Weights of a small masked image model: encoder patch size [4, 4].
Rows from block 2 of the encoder of a small masked image model, named by matrix and row number. Rows with one number belong to one neuron. Each number is 500 + 40 x the weight over its row's rms, rounded and kept within 0 to 999. All counts start at 0. Numbers have three digits each.
After each neuron's rows are labels from the 100 images, of 14976, where the neuron reaches its highest value: "top examples" is what is common among them. Only what is clearly more common there than usual is listed. The data: coloured fractals of 300 iterated function systems on busy backdrops. In brackets: how many of the 100.
# fc1: MLP up (encoder.blocks.2.mlp.fc1.weight, 1280x320), inputs 0-106
# fc2: MLP down (encoder.blocks.2.mlp.fc2.weight, 320x1280, transposed), outputs 0-106

fc1.654:609497543402465468483522474542513498468452525519516523505448414506448558484495514490424540508431517419525465504493538507428461557530537511548463480509465554528580533495499497476502444562443499504503514419433507479512455495444574558493532475490507437481496538470480599528488493522574500529566551464502488543481527500486480
fc2.654:451554526472487450528487587469493475504423510428526462469543525525459506496522524476557502573520391505445547506504480490431503456454483505518520449536561438515505495526488481517537480482482490450498479526516524494472428504484417488504475450455479530412466509484613540440498472533493535504486519522509477439614462481500464
top examples: white (56); pink (32)

fc1.758:452483528493526466570503492523533463478501483497430496497512519608506541488399516410521541501498496532523531492504436531498557553529536584499541553392507495438491552459543459512462476556521508487478509471490505555451511467487454529538520539440474471523562534494451465498465495497469479525517500478451549483540458496488510
fc2.758:460474499477490427461576420517487489475438521484520497527507505530458425522554492507542554507497481537454439459500518506510520479491513531488478559479483491488496475450479513463501372451534477456449509499491528556520493575466570419560558489517551513542526500646461499463494494489514508517473474526513480512431420504513472
top examples: green (49)

fc1.713:521440483512514566468442471454517480424548536498520552548573506537568474532545566517441515526514557543522542494537511492535544497555458502464457530557486546490485465464521493405487495534573534529527447494524482473539560516551521485482541473438487509534512486464589504494441487540497438462479493552549472420494474482559487
fc2.713:455563586471509514513524506547486489578431473503540495510366545455488475445492433495493518495481534455534506450460490452442512475498567493493542465512577467457492496516583506541384473591543507490510496509550446533473510530526485534521500481571506475481480538550358522481493545492536543487509540493455523494477473538474551
top examples: white (38)

fc1.92:494467507463434469483509572493511494445556532538530528459477531433529547483478496376471513552503456510475501457511507489486519508498483481499457451485491451431446550536413501496448510541553546637378461482530530538473546526526483487490505477507452506499450474498502455504498475519489482499510539469515436471564469448536533
fc2.92:522478552485530527522484496512487510507540537571500507483571497492530432521550561483462497433483479446532492494433487545522510511532471468501487540509478516525537511573485471511520495484482558460501523518516544507452571483537541451501473443494549570550514536519460455431472583574464469574523519577569520551501485531429499
top examples: red (47); orange (28)

fc1.638:488587473485518525531574513514542517423467454492476548514483509524552554585489476447490415501458489478465536534506476485453541481552473468499548408541494468568525486412485514511458517472493538533492485444526527458472451564587442498525494552483569547479527532487467581512487503447504498502465503532587545480551479484466460
fc2.638:494481479473466469522411452445491472566471546521520478465459466415542454452529529473505484544526478499437469456479506517559536499485502562488421482450525516476557485457449534466422492445516538442498529558423441538483491503463525471503490459490478477524475459404547484488515462521514502505512435535456556583458600459396468
top examples: green (49); yellow (47)

fc1.346:511569538488510509477582481545539399461519466463550442515483530500467474560440495502422502469554489494434480424532468484499529462489563545497465504441545460461508524445499471467512461476544494533503530519475542512545533528515517559424541509411531545478443511571417470483470541502437544512545468494513508473517546423445584
fc2.346:479480476549470494473581479488485471511480496466582443466425565470532497528440533535545499480508567500543438483520429467484557548494564510595456512495482534515492450486500519597468483527564471563469485510494458402456510536542410499511494470521506431545499536520490550470514507507486553459398520507463526539427478482483535
top examples: green (25)

fc1.233:531501539520560417514504444563476452501494555441552477520534470493536519572489451484522502550471499586500481528569447440489554537515504593511452489513549493521473546507593551502505477487516571458439480516489509454466485575505529436509508539429480522530550487554503505530457528466486510491564499457505537470475507533457503
fc2.233:451491452401506451484527464521517558531532522557445508535520504549505467526566496534581487529491528592524512528499433516503498520483450535539569519459571508542432583534476503462495481475501444415482443514549467614393482500463536491536535498462451537553508550483488524447504469494485475492488469482502488504528502546482500
top examples: red (33)

fc1.608:590509515531555456458474480577485472468559461498446571538488443523561485486539516502546525527513420494499577500590523478551522509433524450452465512493451631503506483494513506529491565486483474433536459423497481468524578557565574491486513437533544490577499509467591462459487533478499512446490442437540504465473508481506497
fc2.608:403472493470489508452572459534510453524520510475489461477408552459462477525478516507476518466509507523472420506435502516463505555560495582607419472538548404472545518510518503453511486505526501519496445541495508468476474428437508592469499553517500536490447501497498509560436488556511516547545485555508458493485449547564461
top examples: white (68); pink (29)

fc1.356:472498560454463546460510486547498459424520451475540500540537578521515540486488534503485557465533476416452391516499526489562444491519484502584514491485499534563542494451429539529541448570461515484431549473523622498460470568493459499591460370472491568489455505542485490458445431509501535535529481498524508451495463501458536
fc2.356:490560461487485559520474512473459540510596586490482553441443526492412484558552429437559488447543590499504570481470577540488524649479507519467525472494506508450445510498538495494524477412529527500514461464514493479529476533523469508481511536521515530473504494458427548522438501490549564512441500520534491508547480460477500
top examples: white (74)

fc1.701:477484508526557469523514502517514422509513469595496524473517527471530552526514531507496513528472525446474477567504468466526579451499544466578461538532454554486561508506484571504456494524454501468476524402526463484453459457544471504473454484503507548497467444501505511529538439490539523448532539462484467456494457452465431
fc2.701:430524561513558542455452540428484503562502559477477499472496477431488506461484493520506525482568578574489478530507512442520481526423514497514520487554579544577488505442570489578496489489516459488539553493505505516501543556565506532494523485464537520410476509493540458502457472458499435568540472454467545435515522513488466
top examples: green (42)

fc1.160:492459421522535481543532527470595463499487523494521502511490459506449484443530492543475482453428450499471483463496490573498429458459546489505416406590510494511490523482496475502477496557495544439440491485516500574505543494405543464495476492451585535474546486478484526429507475551572454489527517518551525439513564506502496
fc2.160:542443443517486549529446484492473545450544537494501478548538492503482486471527465454552461513500410570496449519504530493520531526529397444464470432479480524502515493443499467439547572467450427452479460558469478532543461552483471487526522523532488494484453458473490496520477578448493452511562470524463528479502509562540474
top examples: white (26); black (25)